{
  "train_examples": 395000,
  "targets": ["finish"],
  "activation": "gelu_tanh",
  "bias": "none",
  "parallel_block": false,
  "expert_mlp_ratio": 0.25,
  "conv_stem": false,
  "layers": 6,
  "width": 256,
  "positions": "rope",
  "pooling": "class_token",
  "loss": "cross_entropy",
  "steps": 31000,
  "final_lr_fraction": 0.05
}
Rows from block 3 of a small image classifier, named by matrix and row number. Rows with one number within an expert belong to one neuron, the router's apart. Each number is 128 + 32 x the weight over its row's rms, rounded and kept within 0 to 255. All counts start at 0.
Before each expert's rows are labels from the 100 images, of 14848, where the router gives the expert most weight on average: "colour at peak" is the nearest of a few named colours to the mean colour under the peak. Only what is clearly more common there than usual is listed. The data: small renderings of single solids in any pose. In brackets: how many of the 100.
# router: router (model.blocks.3.mlp.router.weight, 32x256), inputs 86-171
# up: expert up (model.blocks.3.mlp.up, 32x64x256), inputs 86-171
# down: expert down (model.blocks.3.mlp.down, 32x256x64, transposed), outputs 86-171

# expert 27
colour at peak: brown (61)
router.27 [143  79 126 185 107 144 126 136 159 121  85 122 125 146 153 159 110 144 101 121  77 108 109  72  96  95 116 143 127 121 129  87 132 141  97 109 184 150 171 181 106 100 138 181 156 160 144 108  90 129 170 106 120 104 112  91  71 156 134 128  98 112 131 136 122 130 136 156 126 181 119 117 163 162  98 116  99  62 131  75 127 196  96 162 123 171]
up.0 [116 139 116 169 161 150 177  86 142 178 144 141  93  89 143  93 146 127 128 128 132 126 151 179 171 145 103 122  61 157 170 123 179  84 136 111  88 136 151  94  43 140 148 123 144 141 135 106 161  72  96  76  92 115 121 109 112 143  93  92 137 145 154 153 186 127 146 104 167 126 192  86 171 128 158  81 143 114 165  42 182 109 143 140 125 114]
down.0 [153 138 151  83 168 118 130 117  96 132  95 136 139  94 122 116 147 159 114 133 165 155 112 154 164 158 152 141  30 149 149 148  39 189 149 112  77 155  80 155 132 116 151 114 123 115 112 131  93 136  71  52 156 118  60 148 140 157 161 124 106 127 100 136 137 103  68 100 133 127 141 149  52 129 176 172 200 163 155 140 131 117 110 137 166 144]
up.1 [ 90 132 146 118  99  87 129 173 145 105 154 169 136 128 128 184 139 206 100 133 113 129 105 118 128 118 106 166 107 123 151 112  88 130 148 164 163 206  83 110 167 168 213 130 121 140 151 153 126 152  87  87 158  93 105  90  98 156 146 171 122 177 129 160  76  62  89 109 133 176 161 131  66 159 152 159 141 103  94 105 117 174 101 129 154 126]
down.1 [141  98 120 161 125 159 124 101 195 199 108 124 141 145  98  93 157 103  54 114 138 133 111 168 122 100 125  99 174 125 156 144 119 130 122 200 113 111 138 151 100 110 144 194 141 148  68 112 122 132 147  62 109  93 135 187 137  93 113  97 142  86 117 138 167 142 127 114 141 140 117  84 153 121  94 135  72  82 134 129 125 177 104  95 157 116]
up.2 [123 187 149 140 144 128 139 128  85 128  96 150  90 164 114 109 109 100 161 113 145 101 147 122 109 135 120 132  98 138  84 146  83 147 155  74 116 152  81 136 148 129  70 188 156 125  96 124  80 155 123 206 119 165 137 136 125 135 173 207 129 144 106 110  78 120 184 209 141  80 156 129 129 114 198 173 178 105 138 151 100 128  79 158  98 117]
down.2 [131  94 133 145 138 129 163 113 181 143 181  99  87 149  97 136 215 116 118 122 129 134 128 151 123 100  95 147 170  78 178 145 147 136 117 188 143 149 176 140 152 101 174 151 102 126 127 140  69 136 139 146 163 139 137 109 150  55  81 123 142  81 115 135 135 138 118  74 111 136  84 161 141  93 121 105  67 165 118 113 171 185 141 103 143 115]
up.3 [158 132 189  92 153  98 133 176 145 141 160 117 138 152 105 173 148 160 117 150 155 105 134 156 118 156 106 135  67 207 143 147 152 114 158 158  78 160 124 150  55 140  96 137 124 126  67 186 192  96 144 180 103 169 162 166  83 146 142  92 171 233  99 146 130 141 134 169 120 171 115 118  82 167 132  94 134 115 108 135 150 124  98 132 165 121]
down.3 [183 125  83 130 152 163  95  70 203 137 123 173 201 209 103 148 112 123  97  70 229 154 119 139 134 172  94  98 111 155 141 176  97 135 123 105  86 136 125 141 163 109 175 156 154 166  98 133 146  79 120 164 116 112 106  81  84 136  76  76 138 144 106  85 120 128  99 167 175 122 168 158  94  72  84 176 136 118 104 168  78 124 113 114 151 120]

# expert 9
colour at peak: brown (64)
router.9 [157 112 125  89 136 160 171 115 188 108 102 153 169 138  90  95  88 113 173 110 198 152 113 146 162 157  60 125 154  77 120 201 171 119 134 128  74 154 116 144 119 136  98 113 110 159  82 151  76 112 221 182 126 123 202 180 138  63 189  87 120 175 139 117 114 148  98 113 182 120 141  82 129 103 119 124  88  89  98 176 112 136 115  90 150 122]
up.0 [109 113  98 126 151 167 159 130 163 103 109 159 136 103 138 103 109 132 113 181  83 124 153  97  91 114 147 134  97  76  89 133 157 118 115 175 144 128 146 133  94 164 115 104  95  83 168 114  83 164 150 126 172 100 179 145 190 132 156 151 149  99 153 111 185 196 135 132 122 130 182  75 150 149 103 223  96  70 131 155 115  82 141 100  93 112]
down.0 [124 104 143 118 157 130  93 155  91  51  78  99 147  93 151  97  86 155 124  90 115 124 131  88 188 132 126 189 107  98  76 160 130 114 141  98 133 105 157 151  86  92 164 141 178 143 131 149 123 146 113 118 101 157 127 116 122 134 164 192  90 122 151  43 150  98 179 156 120  67 116 127 116  74 140  72 183  91 130 137 137 131 148 144  90 195]
up.1 [145 142 142 117 192 173 148 114 131 149 106 149 176 127 124  81 113 115 165 113 203  95 152 170 166 212 157 101  75 149 215 122 187 113 112 166 111 134 141 150 123  83 188 196 127 118  92 145 157 107 121 127 110 140 174  94 127 129  66  99 148 103 124 118 136 141 136 110 135 132 158 100 151 154 116 125 106 150 112 151 183 123 123 171 144 102]
down.1 [117 128 136  93 158 193 117 145 144 186 101 141  95  90  89 154 147 109 156  80 157 134  76 124 195 125 125  97 109 153 209 147  75 154 123 125 110 198 126  84 147 105 141 137 172 130 155 117 164 125 126 127 149  72 129 130  92 142  92 138 112 157 141 109 167 171 106  71 105 144 169  83 152 108 175 184  82  76 172  97 100 156  90 116 122  76]
up.2 [101 203 140 129 147 212 232 118  86 156  84 135 145 137 123  88  92  73 142 152 148 128 174 122 159 139 132  96  91  96 141 124 153  84 107 147 137 104 152 111 146  51 163 198 156  75  99  84  97 169 115 126 153 141 136 147 115  96 110  93 116 152 115 153 136 119 115  78 101 159 104  97 132 111 171 102 157 126 104 125 149 108 119 166  87 105]
down.2 [136 131 125 114 124 200  91  86 149 177 122 170 117 104 116 150 153 122 131  60 154 185  64 150 173 140 114  86 131 131 181 141 124 125 124 115 118 148 144 144 110  80 119 128 150  96 125 119 158 135 102 140 131  82 146 130 123 164 101 127 126 142 127 118 129 100  87  89 189 140 157  90 123 105 119 137 136 119 184  98 115 191 152 140 116 121]
up.3 [116  52 155 125  96 115 138 154 181 141 129 148 148 152  98 148 155 157 149 120 132 180 140 156 146 167  67 142 166  97 132 190 151 167 109 129 104 107 162 151 108 138  99 126 117 197 135 180  97 128 185 115 112  96 100  96 119  82 175  94  90 218 149 135 179 177 116 142 193 157 156 153 139 120  63 120  97 130  94 165 122 147 172 101 138 119]
down.3 [125 171 165 107 121  52 163 175  98  64 110 161 138 141 141 134  96 131 104 106 136  95 153 152 119 121 107 130 119  87 125 154 162 154 164 142 129 127 137 194 204 131  81 103 104 124 126 142 149 125 138 133  99 133 139 186 105  88 178 155  88 110 121 150  98  99 133 146 112 104  90 157 141 137 109 110 127 163  96 107  71 108 143 172 110 161]

# expert 4
colour at peak: black (51)
router.4 [148 143 134 148 155  79 128 139 123 163 146 191  83 143 111 130 193 202 127 100 137 161 118 111 187 127 124 162  86  90 210 148 183  99  96 126 113  85 188 145  63  80 153 152 187  96 179 101 172  90  68  70 107  94 120 104 117 150 120 108 104 129 128 156 175 133 106 101 127 169 113 123  96 107 129 110 110 155 183 128 135 175 197 117 186 113]
up.0 [112 103 115 138 157 117 182 141 124 123 150 140 113 133 111 148  96 120  73 150 149 122 164 133 186 155 122 112 133 149 136 119 157 186 101 108 178 135 175 196  87  94 120 131 110 136  54 119 108  92 122 113 141 137 135 151  62 107 137  90 116 150 113 119 139 123 148 148 120  91 106 167 150 112 136  42 157 108 134  91 143 119 119 186  60 138]
down.0 [175 170  51  68 125 138 138 152 125 134 120 131 104 124 195  65 168 102 103 138 116  87  95 139 135 105 162  75 101 159 161 140 116 123 108 121 134 179 118 119 116 153 155 125 184 102 153  74 171  77 117 135 128  92 102 169  71 162 118 182 133 180 154 145 144 140 128 116 177 152  81 104 152 168 133 150  99 134  98 144 110 140  99  89 116  54]
up.1 [189 140 120 137 171 172 132 169 110 143 128 176 147 100 106 134 162 114 118  70 102  69 132  96 114 201  86 139 161  87 148 163 204 144 118 137 141 160  95  85 128 107 136 154 183 109 106 152  95  64 140 134 121 115 164 140 101 106  89  89 163 137 129 167 120 168 167 142 184 142 188 143 141 119  89 165 151 122  69 105 138 215 128 141 165 158]
down.1 [134 136  99  65 155 158 124 131 115 134  73 135 156 126 166 145 141 113 121 101 128 144  95 175 139  50 135  87  66 172 142 168  84 140 137 134 128 161  77  99 148 124 147 127 160  96 149 100 178 105  96 138 175  90  95 145 124 152  85 138 141 127 152 123 103 136  88 156 161 135 128  87  98 116 154 200 118  48 150 120 147 139 120 114 140  84]
up.2 [153 160 177 146  43  83  87 137 105 128 176 154  92 126  80  80 149 176 155  83 119 117  84 104 127 103  94  96 116 115 148 132 133  67 123  83  45  94 114 163 130 134 133  95 149  93 187  89 150 109 108  80  14 107 164 111 119 107 150 134 118 104 121 130 158  86  96  72 116 135 111  81 140  76 101 140 102 185 152 141  34 149 150 103 210  98]
down.2 [132 131 134 114 145  82 135 147 129 120  89 120 124 125 149 175  99 142 163 145  99 159 164  98 137 148 114 185 118 116 131 177 101 118 131 147 157 125  93 118 140  95 133 116 127 122 133 181  81 126 121 139 166  97  81 131 140 133 136 137 163  85  88 136  48 154  99 139 117 129 110 140  72  96 148 157 129  87 106 142 179 137 148 152 170 168]
up.3 [139 193 176 125 180 135 128 130 117 100 111 153 107  99 101  61 132  99 130 105 173  89 143 208 128 132 108 179 117 179 119 119 150 161 140 147  98 131  95 131  95 153  92 138  36 131  87 137 168 162 131 106  76 160 101 102 150 202  93 160  92 139 122 116 158  99 182  76 100  64 133 110 156 119 171 139 144 109 181 158 127 109 120 159  98  98]
down.3 [ 94 203 177 165 140  86 100 157 144 106 209 181  63 121  85  91 106 138 111 139 148 125 154 119 103 176  91 174 147 121 116  94 134 145 118 159  96 120 162 144 160 180 126  86  65 106 133 132 143 150 175  86 113 159 129 116 159  70 188 149 110 146 139 170 125  86 168 105  80 135 153 162 153 114 153  71 159 142 143 129  92  83 145 134 135 185]

# expert 21
colour at peak: black (79)
router.21 [ 73  89 205 145 151  92 145 142 167 139 173 104 118 139  98 136 130  99 149 172 163 127 150  99 151 127 100 145 108 123 139 118 165 137 123 127  89  99 128 115 118 138 118 167  79 156  81 167 159 146 172 122 160 212 184 175 124 204 129 170 104  89 119 172 117  84  98 162 105 112 133 113 128 202 141 103 111 162 115 142 160 162 100 164 110 179]
up.0 [118 106 107 190 135  63 144 193 134 141 124 126 157 129 129 206 152  73  98 134 120 138 189  40 142 139 118 161 129  87 123 109 180 189 108 116 138  75 151  91 109 100 105 145 149 166  88 185 132 129 148 129 218 128 134 116 121 167  97 122  63 141 135 120 135 102 127 133 117 141 129 157  97 186 130 138 116 154 124 125 111 111 146 135 124 159]
down.0 [126 196 144  73 155 142 181  89 123 112 148 143  89  71 106 122 118 158 135 155 123  92 168 163  94 187 115 110  89 160 100 150  68 179 117 106 136 156  54 140 147 142  89  87 121 142 167  81  96 120  87  93 158 127  57 162 114 176 145 191 101 133 120  88  85 138 136 122  79 139 109 117 157 140 184 133 137 205 164 166 108  92  57 166 147 121]
up.1 [122  96 147 130  72 142 114 121 205 116 123 119 138 110 143  82 124 104 168 107  87 165 147  95 111 153 108 117 147 123  81 135 143 151 184  92 104 142 120 133 136 149 129 122 109 149 105 128  88 156 118  79 120  98 142 160 129  64 223 112 122 135  86 100 162 107 150  84 179  69 140 171 143  79  72 124 145  69 163 114  99 140 180  93 133 179]
down.1 [195 133 121 194 100 100 116 103 142 161 156 143 172 140 105 150 171 155 174  88 172 126  78 190 130 111 123 125 126  85 148 124 104 115 155 119 119 144 120 129 105 184 115  92  68  87 150 102 127  90 112 185  95 107  92 142 136 122 101 121 178  98 119 124 161  55  66  78 147 104 112 114  86  63 155 135 145 172 133 138 150 158 121  64 190 135]
up.2 [178 131 110 101 135 124 187  94 156 130 208 142 146 164 120 132 123 132 108 169 171 154 103  78 115 128 119  92 155 129 139 106 176  98 159  76 119 162 161 179 156 213 155  22 127 162 157  70 101 111 128 128 154  96  94 126 128 156 149 182 129 146 119 114 141 149  90  75  84 177  70 158 113 171  85  71  98 197 137 152 107  70 104 107 175 121]
down.2 [146 131 142 110 120 151 153  80 137 121 123 117 146 153 140 152 136 145 155 132 180 165 120 243 114 126 148 128 133 179 100 104  90 137 155 119 133 168  71 137 146 170  92  86 130 122 186  86 149 150 126 172  72 101 136  98 179 135 121 135 146 172  76 165 137  86  86 129 154 140 191 144 140 133 128 112 147 112 130 100  94 114 104 114 156 161]
up.3 [133  94 118 135 105 134  52 124 131  87 122  96 201 156 165  91 137 114 138 143 127 190 149  91  88 122 115  72 134 158 107 111 144 175 141  97 194 121 153 158 145 104 134 112  97 117  83 174 101 138 171 149 149 148  73 114  66 144 139 135 145 100 123  89 132 130 140 127 158 125  51 197  80 155 101 136 157 115 125 191 165 113 149 146 156 127]
down.3 [119  61  90 164  64 143 131 179 140 143 194  86 131  86 184 156 147  94 113  77  71 121  92  81 117 105  84 116 160  50 169 164 131  73 164 129 159 111 161 152 116  96 114  93 137 103 159 137  56 161 148 117 111  93 114 124 100 104 140 147 141  84 154 136 168 146 102 108 149 126 109  90 171 109 112 149 126 153 110  88 164 175 128 121 122 146]